config.yaml
train_examples: 26041
spec_augment: false
arch: "dit"
cond_dim: 256
mlp_ratio: 6
fused_qkv: true
moe_every: 2
expert_mlp_ratio: 1
patch_size: [32, 4]
layers: 8
positions: "rope"
optimizer: "soap"
max_precond_dim: 1024
adamw_lr_other_params: 0.0013
warmup_steps: 1520
Rows from block 5, named by matrix and row number. Rows with one number belong to one attention dimension. Each number is 128 + 24 x the weight over the matrix's rms, rounded and kept within 0 to 255. All counts start at 0.
# q: attention query, key and value (stacked) (model.blocks.5.attn.qkv.weight, 576x192, the q third), inputs 96-191
# k: attention query, key and value (stacked) (model.blocks.5.attn.qkv.weight, 576x192, the k third), inputs 96-191
q.41 [123 128 140 123 149 138 160 161 123 123 116 109 138 136 144 143 120  88 130 127 120  88 129 116 154 136 160 147 127 133 100 136 150 158 114  96 135 125 136  70 133 136 114 145  94 119 125 137  89 133 139 100  90 140 120 126 144 103 135 161 185 117 126 117 115 148 138  80 102  91 153 139 127 143 139 135 110 151 159 123 138 180 134 164 111 113 151  72 100 176 144 130 178 183 165 142]
q.42 [146 135 139 152 101 105 148 119 138 139 112 110 100 123 137  97 140  96 119 150 114 146 125 133 133 172 131 118 153 126 110 106 138 105 132 113  88 119 142 105 120  91 122 147 160 145 109 146  98 106 127  92 154 172 166 128 143 130 100 156 164 147 124 151 138  44 135 113 170 133 139 163 129 134  93 116 105 104 143  98 136 111  87 184 144 140 101 126 166 118 113 140 135 102 133  97]
q.43 [143 181  88  93 140 105 157 143  88 121 115 126 164 134 128 172 158 127 116 124 134 140 127 103 104 186 116 135 149 133 110 139 147 145 129 168 129 162 130 154 129  93 112 108  96 146 153  96  92 147 112 127 132  54 119 103  79 122 129 166 121 112 150  94  85 193 112 171 128  69 149 153 129 130 108 126 126 140 150 128  97 143 140 108 121 175 135  99 158 142 116 155 112 153 128 117]
q.44 [118 125 160 108 116 123 123 124 120 105 131 107  73 160 149 127 146 125 105 117  96  95  98 139 112 142 107 126 126 108 163 152 130 142 126 141 154 135 113 173 129  93 159 132  49 125  90  99 144 156 132 143 148 103  67 156 132 122 148  73 135 141 134  96 131 107 130 154 111 101  93 139 131 145 123 143 128 105 141 122 114 120  75 116  81 169 176 119 152 157 144 106 166 126 127 124]
q.45 [119 138 118 122 140 122 114 117 115 119 140 107 110 154 151 124 160 134 123 118 114 136 124  91 125  90 135  94 148 128 108 162 138 153 167 139 107 134 141  80 144 115 115 107 137 115 169 111 128 130 118  90 119  84 117 118 119 124 159 121 125 159 133 110 149 129 118 146 113 142 133 162 136 133 116 130  83 123 129 127 123 116 138 180 165 154 119 139 119 149  91 164 100 131 111 146]
q.46 [123 149 113 136 136 141 100 134 143 139 158 152 101 117 151 152 113 166 126 118 152 150 128 151 155 134 131 127 114 137 158 145 134  91 133 121 116 114  91 109 162 118 121 123 129 120 119 125 138 142 156 163 146 107  86 155 151 119  98  86 124 149 139 129 160 121 136 127  94 116  88 120 151 140 154 130 146 146 147  75 123  75 154 145  86 151 139 128 106 129 130 135 121 127 120 103]
q.47 [138 140 116 174 120 121 112 108 134 146 130  93 131 134 153  89 110 140  99 103 114 132 112  96 137  83 149 103 162  92 145  99 101 131 150 127 123 144 172 123 124  95 142 165 100 154 178 103 136 132 132 119 119 119 144 113 130 142 113 143  76 128  77 138  91  90 176 118 131 150 120 112 145 108 118 172 136 127 137 159  98 114 120 175 121 160 113 132 124 189 118 153  95 111 136 108]
q.48 [144 124 143 154  99 178 192 156 110 161 115 100 123  85 105 147 120 167 134 121 141 113 153 136 134 190 126 158 114  89 103 115  96 138 112 110 114 169 126 126 178 159 160 131 146 123 148 126 133 141 154 133 147 105  95 141 105 173 121 113 134 163 107 141 129 161 112 140 158 132 128 156 132  94 131 168  90 127 157 139 120 126 142 131 162 155 112  93 112 169  57 102 139 112 169 140]
q.49 [123 140 163 152 114 115 176 132 114  84 114 133 118 142 137 138 119 124 158 107 143 168  94 158 170 111  85  99 142 136  82 137 154 139 134 115 149 114 144 187 143 159 105 113 149 173 141 133 143 148 133 117 126 154  56 186 154 110  94 156 188 133 195 132 150 104 100 162 135 108 158 140 109 133 170 162 122 160 149 127 109  78  93  95 111 133  78 102 129 118 165 150 115  84  98 114]
q.50 [130 144 129 106 141 164 118 179 108 145 142 163 119 129 159 164 145  97  82 134 130 125  97 106 145 126  92 161 128 130 146 140 115 140 118 136 113 107 171 159 116 138 109 114 107 139 135 147 131 138 138 116  77 163 108 137 122 116 172 139 122 100 127 122 127 164 132  92 100 144 124  88 137 108 129 125  97 109 109 118 112 142  96 136 128 131 143 144 152 103 108 114 101 168 107 155]
q.51 [128 121 128 170  99  92  98 127 144 100 165 184 135 113 127  87 114 182 142 152 123 156 152 100 151 110 180 167 115 128 120 102 100 105 141  87 108  95 128 148 104  99 136 153 147 121 160 103  87 111 100  88 140 158 173 147  97 155 113  88 136 114 157 119 135 131 116 119 157 100 167 198 119 118 125 150 101 147 133 112 141 120 146 151 173  99 137  96 101 167 186 162 159 106 123 140]
q.52 [124 128 143 126 115 129 121 185 112  99 105 145 147 125 126  99 162 152  97  91 170 154 141 125 132 151 117 151  85 150  87 118 154 114 135 110 127 132 116 119 103  77 119 102 117 137 170 137 136 149 103  86 147 160 117 104 148 151 125 163 127 137 130 111 166 126 151  69 126 160 132 128 129  83 116  79 129 154 111 143 150 152 121 139 113 112 113 138 115 152 133 106  81 136 147 119]
q.53 [ 91  80 140  78 115 104 136 156 163 118 128 107 107  84 121 157 129 145 103 132 146 131 138 109 125 164 122 125 176 133 125 119 143 106 122 132 148 107 107 164  92 140 117 153 129 137 109 146 121 135 104 130 123  88  97 124  87 136 125  98  89 145 129 131 140  92 150 123 116 180 146 121 116 154 115 125 159 128 116 129 168 121 158  88 143 128 132 129  86 134 145 118 103 107 121 148]
q.54 [ 72 129 108 153  90 143 148 130 137 118 122 130 120 116 136 154 132 124  89 136 104 105 116 106 132 107 117 158  90 128  53 146 132 158 133 134 144 115 185 120 177 111 180 101  64 124  98 158 154  99 100  95  98 122 130 133 139 171 140 159 117 121 116 115 101 142 111 181 130 157 132 133 184 155 128  92 135 108 135 131 110 143 135 139 115 119 141 137 148 122 131 124  61 139 123 128]
q.55 [150 142 138 137 101 133 135 102 138 128 108 142 131 134  92 124 155  78 105 181  92 113 102 141 152 117 148 133 105 101 143 134 138 120 112 146 140 155 101 112 124 118 118 140 173 153 125 130 100 122 173 157 143 125  84 137 137 127 129 124 169 160 105 130 153 124 103 136 120 167 106 106 127 182 104 111 170 145 109 175 124 128 115  98 127  91 110 119 114  73  95 115 131 165 139 117]
q.56 [159 125 130 128 102 122  85 129 118 167 149 144 121 114 151 143 112 135 164 138 160 137 144 149 107 107 142 120 132 157 142 131  94 163 106 113  93 101 123 101  98 156 153  93 133 116 110 128 164 143 105 157 136  96 139 146 181 104  91 106 124 167 105 140 117 114 129 119 163 115 113 126 110 123 141 103 144 125  88 150  85 152 139 145 150 143 134 121 126 160 122 157 103 173 125 146]
q.57 [100 121 168 128 134 124 120 143 116 136 134 155 135 132 148 147 109 109  98 144 143 159 153 149 132 106  93 123 106 128 131 103 139 117  89  82 103 105 115 126 150 139 136 108 101  94 119 137 160 111 103 146 105 120 125 121 126 132 109 118 147 188 117 128 105 111 121 174 161  95  92 137 146  93  87 105 162 122 109 125 117 143 109 109 136  87 120 113 139 120  92 127 118 134 128 137]
q.58 [171 155 146 128 118 133 114 135 129 164 134  93 112 136  98 134 130 126 153 147 139  94 134 128 163 168 144  95  69 129 114 164 133 126 151 152 108  98 166 142 119 175 124 135 114  87 126 125 146 128 153 128 149 141 120 135  80 119 147 146 125 150 140 128 112 126 153 140 111 131 111  92 148  90 142 123 158 140 112 112 133 157 132 150 129  98 132 127 156 116 174 155 137 182 121 109]
q.59 [151 135 173 123 115 111 141  99 139 149 121  89 160 115 152 121 158 126 147 129 132 114 137 152 130 115  89  78 161 145 124 169 111  91 127 105 109 139 132 127 128 168 166 152 137 122 119 122 169 131 123 102 123 126 131 104 114 115 121  73 130 103 163 151 131 119 121 139 155  89 193 132 117 175 162 117 173 148 142  98 116 131 119 117 139 132 140 145 140  85 201 130 149 142 151 145]
q.60 [143 108 142 118 128  99 139 152 119 132 110 122  82 112 109 107 162 106 116 136 155  92 136  97 107 141 123 176 129 114 139  96 148 109 145 151 113 128 114  92 113 147 126  93 165 134  89  89 130 169 147 124  57 154 165 151 187 136 133 116 133 114 185 168 130 159 109 122 129  75 113  96 118  90 153 109 131 124  76 131 160  85  84 104 128 144 142 143 127 117 133 121 113 121 120 144]
q.61 [139 119 112 139 120 146 130 122 128 141 153 154  91 113 145 116 117  81 136 119 151 125 116 143 146 148 116 147 140 143 144 135 129 112 100 124 107 117 109 119 110 122  99 167 185 146 109 153 172 135 120 137 129 150 125 104 130 153 162  90 132 149 153 134 134 120 115 135 144 142 176 135 116 123 137 173 110 135 123 111 135 149 140 109 134 126 103 133  83 113 148 137 116 119 137 142]
q.62 [120  93 107 137 113 147 109 149 121 149 149 121 105 179 145 165 114 131 142 133 115 133 109 126  95 116 120  92  85 125 111 122 113 151 138 112 132 157 105 122  97 173 155 104 146 125 126 140 148 131 101 172  92 124 152 106 131 102 147 162 110 179 146 118 101 126 134  87 115 128 152 138 121 118 127 120 129  96 109 162 148 150 160 114 150 122 112 122 113 114  97 135 167 159  89 141]
q.63 [ 86 138 133 135 110 162 129 143 115 110  56 121  99 166  99  79 159 144 113 108 106 102 104 157 145  74 116 111 145 114  96 138 150 117 161 137  92 136 126 151 133 110  83 158 130 130 112 151 146 120 130  93 123 155  89 164 112  98 116 149  70 157  92 129 125  99 118 154 123 117 113 122 119 160 131 156 127 132 172 178 124  94 181 135 125 136 139 122 109 135 144 115 103 134 153 128]
q.64 [174 112  71 105 154 184  91 106  85 115 172 128 148 159 167 142 124 129 121 142 108 113 135 131 110 142 124 130 125 151 102 114 130 123 135 129 111  98 120 103 124 104 142  80  97 128 118  91 139 148 143 119 105 140 106 116 106 146 112 154  92 103 103 109 139 171 142 143 131  91 135 128 151 106 130 137 105 134  77 140 109 122 129 132 125 147 120 103 119 108 118 119 101 138 118 105]
q.65 [133 101 126 189 116 129 147  79 100 136 140  93 119 153 122 123 134 100 100 134 127 129  93  92 117 130 115 129 128 140 215 147 106  94  84 159 111 132 135 117  92 104 135 116 107  87 114 155 121 159 155 111 102 153 144 151  71 141 141 100  55 108 117 121 123 101 110  95 130 109 152 136 139 129 134 128 108 132  99 122 127 117 153 141 142  85 135 141 116 128 157 131 122 126 112 127]
q.66 [131  99 151 109 122 135 127 147 156 105 117 105 114 163 123 147 118 171 105 128 159 153 126 119 139 145  94 118 130 111 115 143 160 123 124 169 104 156 122  96 118 132 116 107 135 155 122 126 123 134  94 107  76 140 149 163 127 125 121 120 107 112 100  81 116 134 157 112 118 126 104 159 162  98 159 146 134 122 103 153 122  95 149 109 136 110 157 104 155 114 129 149 137 116 142 139]
q.67 [143 112 131 125 117 191 121 112 172 134 128 161 164 118 164 120 162 137  86 134 138 131 112 158 107 109 133  72  95  82 100 155 148 160 147 151  95 165  80 125 174 103 111 126 134 109 134  81 138  95 157 124  88 116 148 128 171 115  96 136 127 139 131 132 124 134 150 208 104 150  98 113 150 128 159  63 116 121 127 112  84 155 137 147  93 117 106 111 129 113 122 103 142 141 137  84]
q.68 [126 128 162 154  78 153 126 107 119 127 138 151 153 133 141 117 116 141 124 132 114 145  78 103 130 143 137 151 191 119 118 106  96 110 123  95 105 111 121 137 131 172 125 128 115  97 131 109 122 141 146 100 149 129 147 133 160 139 135 129 136  92 123 134 107 127 144 136 113 141  81 131 136 116 121 126 124 103 106 140 104 156 129 119 122  94 102 163  75 113 143 149 135 137 109 179]
q.69 [114 105 118 114 191 130 143 129 112 138 119 118 111 128 121 131 108 144 105 155 125 131 122 135  90 147 139 128  85  88 142 137 137 133 113 142 123  86 131 113 139 135 132 139 112 119 159 165 115  93 130 133 144 137 118 125 115 121 129 160 130 154 123 108 107 156 112 130 119 183 138 156 128  93 174 114 119 138 106 115 122 142 126  93 102  91 148 130 137 148 134 118  92 142 142 152]
q.70 [139 156 137 133 115 124 137 134 114 106 141 101 110  83 109  91 151 154 120 148 132 104 157 147 138 173 121 108 121 107 124 149 156 144 119 131 104  98 137  99 124  98 159 120 126  93 119 117 144 174  79 117 149 148 119 137 106 132  91 121 116  99 153 129 134 140 144 128 142 131 144 106 137 192 147 125 179 137 111 143 118 119 125 146 101 100  81 135 115 110 119 137  94 113 111 160]
q.71 [101  88 167 113 123  95 116  98 159 119 189 137 114 130 119 136 132 133 147 163  82 136 159 134 125  92 149 144 104 107 107 119 122 155  99 129 110 146 149 143 124 134 144 136 125 101 119 123 103 138  67 130 150 134 174 149 113 138 102 101  98 105 127 152  85 153 144 131 152 146 137 123 143 149 112 111 126 147 157 114 141 140 157 122 127 126 116 157  78 189 132 162 106 122 152 143]
q.72 [148 126 114  88 162 202 196 107 113 117 127 125 130 161 148 101 161 129 129 165 120 117 127 147 140 116 135 129  89 184 113 133  79 152 111  89 114 120 106 148 145  91  92 116 117 146 100  92 156 129  92 102 117 106 128 168 136 114 112 134 101 120 117 154 134 143 112 127  74 102 153 164 121 154 118 127 116 188  95  76 173 138 147  98 139 112 110 147 144 108  93 121 132 127 126 129]
q.73 [136 109 111 125 131 118 112 119 139 122 172  90 141  90 133 151 112  91 124 142 147 133 106 134 110 212 122 103  85 110 126 137 115 116 139 121 135 121 131 144 147 175 166 124 135 112 114 123  87 130 147 113 129 118 121  96 122 142 110 125 144 147 141 167 155 131 127 153 127 105 146  94 125 105 144 121 136 121 183 133 108 156 145 122 127 145 109 120 150 129 191 126 137 112 112 140]
q.74 [119 120 115 192 128 113 176 106 133 129 135 133 137 156 141  95  94 129 139 164 130 155 130 124 151 157 140 137 116 144 124 148 162 143  92 166 145 119 128 161 116  93 156 166 130 107 118 137 140 105 112 128 108 109 126 128 105 123 147 103 134 123 139 134 113 114 131  95 143 116 135 176 152 137 139 174 153 146 166 127  87 126 124 139 134 104 122 108 137  77 123 140 192  82 151 153]
q.75 [110 155 160 142 150 107 126 121  77 119 114 128 145 105 116 110  92 115 118 111 157 154 167 103 160 102 113 128 109 160 119 101 149 109  93 114 129 133 141 137 144 101 126 120 116 148 124 137 127 143 100 115 151 151 161 131 129  63 131 149 137 127 151  90 117 127 128  80  80 138  83 123  81 133 145 147  95  97 143  94 111 164 136 123  96 105  99 111 120 109 194 126 124 116 147 116]
q.76 [154 169 151 119 125 144 146 142 140 177  84 102 160 142 110 139 141 100 115 160 105 140 115 120 114 114 112 166 132  80 138 155  91 130 137 128 126 109 161 160 147 113 136 169 128 110 160 109  86 150 131 107 186 144 150 149 161 128 127 166 134 117 138  92 113 143 101 143  99 155 117  76 103 119 145 123 134 161 162 101 130 102 133 123 114 132 111 132 122 151 135 123 132 128 124 112]
k.41 [161 163  89  83 144  93 138 132 116 120 136  81 112 133 102 149 128 106 121  99 114  94 127 140 136 132 113 109 138  88 125 143 162  89 150 152 138 113 118 132 147  96 111 140 153 131  90 146 124 152 126 104 132  94 123 160 124 114  78 147 182 127 134 110 120 123 104 126  80 136 157 134 112 104 100  94 150 139  94 125 140 113 180 149 173 176  91 144 131  58 158  75 154 169  86 156]
k.42 [123 137 110 117 146  62 170 116 139  99 103 168 101 162 123 166 107 123 120 147 103 149 116 151  84 141  94 141 140 124 127  68 141 121 105 165 126 137  93 171 103 141  92 115 117 141  99 124 108 138 109 130 155 139 155  95 194 155 111 132 195 164 155 177 109  84 100 127 126 164 150 141 130  97 105 142 134 134 155 122 137 143  71 130 139 109 138 151 103 145 124 124 123  99 143 126]
k.43 [ 93 119 136 170 107 144 134 134 114 165 145 101 143 122 104 112 120 103 133 106 107 121 163 131 141 114 123 125 117 134 150 111 105 126 144 134 160 118  87  76 140 143 130 105 162 105 140  79  97  91 130 135 158 182 125 156 162 126 150 123 128 128 127 147  98 121 134 159 122 130 148 133 106 166 141 159 168 126  95 142 148 159 160 116 159 141 109 101 128 116 120  92 174 140 138 149]
k.44 [127 109 115 116 138 122 126 101 127 104 153 121 152 143 131 168 134 101 148 114 121 137 118 158 119 119 118  94 139 158 109 139 147 141 106 160 181  66 106  74  90 138 200 101 139 117 148 190 127  93 120 139 160 136 172 112 145 177  72 131 100 109 102 151 155 160 153 146 113 147  95 148  88 152 119 125 132  92 114 129  80 138  96 151 126 134 150 123 108 124 101 119 108 119  94 136]
k.45 [161 132 145 159 156 108  86 156 133 100 127 122  72 127 139 137 129  97  96 102 135 158 122 123 121 102 119 133 130 145 111 150 124 139 143 105 123  81 124 125 131  98 131 109 144 157 152 136 140  88 117  99 160  86 116 144 126 121 134 118 149 162 121 132  96 100 111 178 147 144 123 110  98  98 134  98 139 134 128 120  97 140 113 140 115  84 116 129 131 123 138 181  90 156 148 106]
k.46 [111 161 153 138 135  80 102 144 130 115 160  90 123 119 182 129 111 148 131  97 146 106 138 147 145 163 141 132 145 134 130 166 127 120 122 137 114 133 176 109 162 157 131 162 135 116 122 150 132 171 128 148 149 142 110 125 122 140  97  82 135 131 148 121 139  84 173 154  54 159  91 142 107 148 104 106 146 105 133 146 113 119 101 146 130 156 103 144 144  91 115 150 133 101  92  67]
k.47 [161 138 138 138 100 135  75  87 140 134  85 101 136 150 150 102 148 130 104 148 112 145 141 116 125 145 121 146 115  65 136 184 146 140 143 178 121 140  88 127 113 124 185 148 139 147 110  86 133 147 200 110 103 130 151 129 121 141 149 179  88 148 142 118 115 147 105 181 109 126 156 120 143 154 149 141 118 156 146 148 160 122 103 172 110 160 118  92 180 108 112 132 128 122 137 169]
k.48 [100  94 109 143 141 157 205 145 123 111 119  96 126 108 124  72  98 124 132 142 122 124 156 121 149 136 120 113 153 118 123 164 141  82 143 106 154 142 124 145 165 126 130 105 131 125 102  96 132 151 124  91 131 109 124 162 162  94  81 151 123 155 157 138 145 105 117 120 122 137 127 143 154 113 114 134 108 164 146 118 143 148 136 123 127 130 109 142 122  79 108 129 112 111 135 125]
k.49 [124 131 140 131 133  89 131 141 145 132 132 126 162 186 125 108 147 156 142 129 107 160 126 107 108 164 166 128 128 119 142 110 154 106 146 125 128  91 151 155 156 115 175 102 121 129 124 118 135 125 121 160  90 143 114  85 110  87 130 119 169 154 119 127 143 167 140 148 152 151 118 167 158 108  80 121 122  78 130 103 114 117 143 109 124 163 143 138 147 108 133 132 100 134 136 111]
k.50 [165 169 118 101 128 154 166 173 107 133 137 150 135 181 128 121 139  54  82 144 121 149 161 126 151 113 119 112 132 113 138 137 180 117 123 114 137 104 133 121 146 108  98 147 144  96 161 132 121 115 163 118 104 123 122 128 117 152 129 163 107 148 140 114  97 109 136  96 160 103 127 137 157 141 108  96  81  67 140 148 123 125 138 132 140 132  76 154 175 118 144 120 128 122 135 145]
k.51 [146 120 110 145 116 113 134  87 152 101 190 158 129 104 147 102  97 105 100 128 112 123 124 126 160 122 116 105 168  81 124 144 155 165 136 170  89 131 103 152 165  95 117 132 111 145 145  54  96 136  98 115 105 122 150 124 122 130  72  99 146 117 164  87 124  97 138 155 148  69 131 104 113 128  90 153 127 138 119 123 147 134 141 151 147 102 122 147 112 144 176 115 113 113 141 132]
k.52 [109 157 141 139 150 142 118  87 117 111  84 124 101 187 121 103 119 122 157 149 164 151  74 135 159 124 138  99 153 110 172 130 131 110 131 122 152 136 149 132 103 119  98 168  71 119 156  97 147  81 143 171 123 108  97 110 126  84 151  81 145 142 151 154 117  84 145 150 153 121 138 142 137 123 171 101 143 133  88 128 100 104 137 160 128 170 124  96 157 148 120 135  85 127 132 142]
k.53 [138 155  82 119 135 119 130 167  99 131 166  86 117  82 127 108  88 120 130 125 144 120 151  69  83 177 133 107 112 169 145 121 163 115 142 183 120 140 156 106 181 156 113 153 138 123 115 100 105 156 126 123 147 134 119 132  94 129 119 101 116 128 120 129 134 124 131 125 144 134 169 126 155 129 138 106 104 139 114 107 133 155 149 108 141 111  99 116 143 118 119  81 122 143 156 125]
k.54 [140 112  87 118 196 135 155 104 153 110 138 137 124 149 139 110 127 141 125 109  93 159 114 106 149 111  98 104 145 117 102  95 126 140 125 126  99 131 143 101 117 155 134 141 148 115 132 164 134 116 125 134 140 155 121 106  97 121 129 137 132  92  76 130 106 135 125 102  88 111 149 117  94 131 125 102 110 126 173 165  94 135 154  99  96 140 130 134 166 120 124 137 136 111 160 144]
k.55 [106 177 172 102 140 132 136 168 112 109 155 146 127 153 138 155 133 159 157 118 100  86 107 160 207  88 159 107  97 113 143 156 136 146 122 127 144  94 138 130  84 129 116 104 108 146 130 128 135 145 117 115 104 131 146 122  95 117 129 131 151 134 142 125 149 105 128 150 128 110 121 144 135 127 167  73 140 102  89 114 169 114 152 156 137 161 167 106 134 128 134 112 143 101 103 130]
k.56 [ 98 109 119 108 145 154  98 176 113 137  99 125 142  98 122 177 191 150 148 108 102 101 100 120  97 113 115 131 131 159 104 164 124 167 184 108 125 133 144  93 170 128 103 174 146 103 112 140 137 138 108  91 132  73 161 111  98 136 131 102 108 117 131 142 161 113 141 107 147 128 118 176 122 100 139 137  78  77 128 129 115 138 141 161 104 132 184 169 136  87 139 149  94 134  94 152]
k.57 [132 163 123 108  91 143 105 128 128 131 119 154 161 134 120 153 134 123 141 104 158 135 141 132 157  77 151  75 133 127 114 168 142 131 132 120 101 134 135 169 108 154  77 161 143 140 129 126 125 136 173  91 131 115 134 148 150 139 115 134 171 135 198 138 148  99 117 102 109 140 111 130 136 131 137 109 110 141  95 113 163 162 115 161 135 137 112 122 136 113 106  84 168 106 142 130]
k.58 [101  91 149 125 121 139 139 137 141 157 117 133 126 111  98 129 141 139 112 167 169 130 103 135 123 148 107 127 143 110 130 153 147 143  96  91 153 134  92 111 146 104 127 120 143 115 123 134 139 102 107 129 120 117 123 172 126 160 124 154 154 123 135 160 139 136 141 134  91 127 161 129 122 160 117 121 140 154 142 142 148 121  64 117 165 150 131 157  98 114 165 131 161 120 133 132]
k.59 [103  89 126 137 132  93 140 126 100 156 106 169 114 128 162 112 149 166 113  89 116 158 172 140 120 141 128 131 124 157 131 129 153 141 164 170 130 150 105 108 106 152 152 172 155 103 139 143 125 160 126 124 167 119 150 154 103 154 139 149 130 117 149 140 102 151  86 171 137 123 181 176 102 117 123  88  85 131 129 121 147 168 176 130 133 181 143 127 144 142 210 148 141 163 102 155]
k.60 [ 95 130 117 128 108 122 159 132 121  77 155 103 126 130 163 144 181 111 144 164  80  83 118  72  90 104 120 126 129 133 131 162 132 154 126  79 138 110 115 146 111 141 159 145 146 124 120  79 112 131  84 149 110  96 154 113 181 138 123 131  90 123 124 145 163 152 127 156 115 122 141 154 123 144 127 112 129 132 128 115 109 115 154 129 152 140 170 145  88 148 116 134 107 110 137  84]
k.61 [109  68  56 168 164 139 170 130 116 168  87 134  91 139 130 103 139 124 127 136 108 121 153 161 125 110 129 189 121 117 133 132 116 149 141 125 140 116 138 142 115  84  72 159 152 169 121 127 126 147 150 105 154  99  91 140 126 159 104 122 104 125 158 133 113 146 132 114 189 121  94 171 191 124 124 120  84 121 128 128 132 117 150 116 145  99 131  98 121 105 147  68 165 143  61 174]
k.62 [113 119 105 106 135 110 130 161 118 155 116 120 133 147 117 153 105 150 173 102 161 167 140 168 156 126 153 122  78  96 158 134 113 145 121 129 140 121 165 100 135 137 126  93  95 114 106 145 122 127 104 129 134  95 105 137 105 140 148 126 105 193 102 119 125 159 179 124 113 156 183 143 117 119 120 139 123 103 120 123 117 161 138 115  65 125 144  91 148  97 105 132 151 112 122 104]
k.63 [121 111 123  89 106 199 117 107 169 148 122 128  84 148  81 129 118 126 107 139 122 139 166 105 141 155  93 158 149 116 133 136 160  93 142 128 140 146 124 166 113 101 150 140 135 158  80 159 138 150 148 125 135 130 133 133 110 116  77 140  73 130 151  90  93 105 122 132  94  81 116 112 108 140  78 189 152 147 122 145 124 137 129 134 103 141 117 109 131 139 148 126 116 156 120 115]
k.64 [128 125 139 111 118 142 180 134 129 128 142 107 171  80 162  80  99 158 118 116 116 127 118 136 116 160 127 167 134 113 105 153  93 111 150 113 135 169 121 157  97 149 115 114 163 153 132 133 137 148 118 136 139 122 134 141  82 116 115 137 117  95  91 142 161 125 112 143 147  98 144 120 142 111 146 132 105 116 148  77  97 158 118 134 141 129 126 157 121 152 112 111 170 125 132 110]
k.65 [ 95 140 126 140 114 164 120 142 109 151  81 132 134 145  99 164 127 138 114  91 137 142 150 125 132 121 139 121 154 153  88 107 139 121 114 165 117 138 119 146 110 143 125 115 129 126 123 147 148 106 146 117  91 137 106 125 150 152  98 142  48 128 120 175 128 116 172 118  94 149  86 147 125  99 176 148 123 103 144 140 125 116  83 110 152 148 123 144 114 120 149 112 141  90 133 114]
k.66 [100 142 127 127 121 127 112 199 143 140 145 102  95 133 113  88 127 121 122 131 125 157 110 186 149 119 124 114 141 104 144 107 115 141 114 125 151 203 151  97  88 102 136 143 117  80 149 120 107 145 108 136 158 149 171 147 120 136 163 143 110 117 117 104 149 130 141 121 146 134 142  75 106 127 111 156 108 152 103 120 122  84  96 123 114 138  96 131 112 113 139 134 147  56 124 133]
k.67 [ 64 128 120 119 152 206 137  69 104 122 127 151 131 125 146  81 159 133 159 148 115 123 105 128 151 152 125 139 110 107 167 166  98 148 121 132 166 126 117 123  99 115 116 113  95 148 149 158 118 144 141 158 168 135  75  77 154 144 151 120 113 120 130 131 136 154 119  97 124 121 129  96 110  75  82  88 124 112 132 163 141 102 148  86 131 136 136 153 102 151 165 138 145 136 137 150]
k.68 [190 154 138 104 120 133 120 116  99 182 123 113 153 143 151 138 101 162 118 125 139 166 133 129 115 116 188 103  82 142 134 142  82 157 127 137 119 114 108  99 109 136 106 133 155 160 115 127 139 118 123 162 143 138  93 133 139 118 120 148 102 129 113 151 140 127 102 123 104  71 135 128 104 134  91  66 128 121 148 118 116 160 105  85 156 129 134 115 139 161 123 127 137 174 147 137]
k.69 [119 121 150 173 131 119  99  84 131 114  97  64 127 111  97  99 169 198 154 142 172  98 107  96  83 153  99 138 153 148 146 169 134 133 109 137 102 128 132 141 147  72 127 158 158 120 143 130  93 107 101 127 156 187 131 122 146 105 155 126 132 127 144 132 139 114 126 152 133  55 101 125 110 107 190  94  75 134  90 102 123 126 162 163 101 146  95 150 149 104 115 116 144 149 139 113]
k.70 [132 141 132 131  90 123 139  78 141 113 127 129 125  91 132 135 183  41 149 126 111 129 156 139 110 136 178 104 121 120 114 126 129 177 119  92 119 112 140 124 100 130 145 109 114 121 140 180 120 163 129 111 161 139 119 102 109  92 151 142 105 165 128  98 112 132 103  78 133 172 135  95  69  88 148 117 146 116 117 145 129  79 162 159 144 141 102 159 133 114 127 124 103 119 129  98]
k.71 [124 110 171  92 124 124 122 141 100 115 158 139 191 125 108 130 124 113  84 115 137 135 137 119 141 170 166 114 110 126 160 108 129 120 147 148 165 138 132 110 126 136 121 122 127 146 114 136 107 181 134 145 115 135 136 140  93 100  96 106 120 135 154 130 126 146 116 135 135 100 140 121 153 149  91 119 126 112 158 135  96 136  98 148  85 128 135 124 147 149 129 168 149 148 122 120]
k.72 [115 142 120 159 119 178 192 165 118 125 145 130 142 128 139 136 137 113 176 147 135 140  89 132 108 121 146 120  97 100  98 131 159  88  98 148 154 165 153 134  97 101 114 104 118 111 119 113 144 121 142 123 119 124  95  93 123 103 122 135 110 101 145 145 112 136 121 149  74 108 143 119 115 146  93 133  57 158 131 119 132 129 101 115 163 129 149 119 108  81  94 163 104  95 117 133]
k.73 [109  77 123 142 164 135 134 147 109 143  81 115 141 133 157 140 136 128 170  98 117 122 122 109 130 101 100  93 116 147 156 132 123 132 103 140 144  88 135  67 147 125 151  84  81  57 120 110 100 135  99 193 111 141 112 152 133 135 140 114 149 128 106 105 138 153 150 119 129 135 134  90 107 161 142 115 167 102 149 135 137 159 143 125 115 167 130 103 159 129 181  96 148 126 120 115]
k.74 [117 154 150 138 178  86 163 132 123 136 110 145 155 144 124 131 122 106 136  96 115 125 130  88 165 147 147 174 127 101 116 170 131 113 141 137 129  92 141  91 153 134 153 128 158 108 108 104 132 127 127 172 148 127 103 136 108 139 152 128 153 138 148 114 119 117 132 138 138 123  83 147 118 129  96 160 122 139 120 140  75  92  92 107  89 160 147 124 129 147 126 159 104 152 110 110]
k.75 [103 167 143 153 159 107 129 136 126 152 118 133 185 125 108 149 159 108 156 116 126 142 108 122 111 165 104 125 138 142 153  98  70 102 168 168 114 174 123 137 131 105 114 105 125 147 153 112 141 131 137  96 116 138 153  99 133 165  95 116 135  87 139  94 132 131 133  96 142  96 148 113 167  71 116 154 122 150 146 107 127 122 130 150 133 147 131 140 135 116 196 146 149 128 110 125]
k.76 [137 120 142 111 120 122 132 138 105 175 129  90 179 105 137 141 130 138 149 163 167 157  97 117 147  84 161 117 147 179 128  50 110 155 122 103  91 140 150  86 110  66 101 127 128 165 135 117 117 115 162  74 158  94 169 129 105 171 124 105 146 117 111 151 124 129 129 131 112 118 136 156 133 136 161 183 134 165 137 127 117 133  91 102 143 116 116  88 108  96 117 125 121 117 149 113]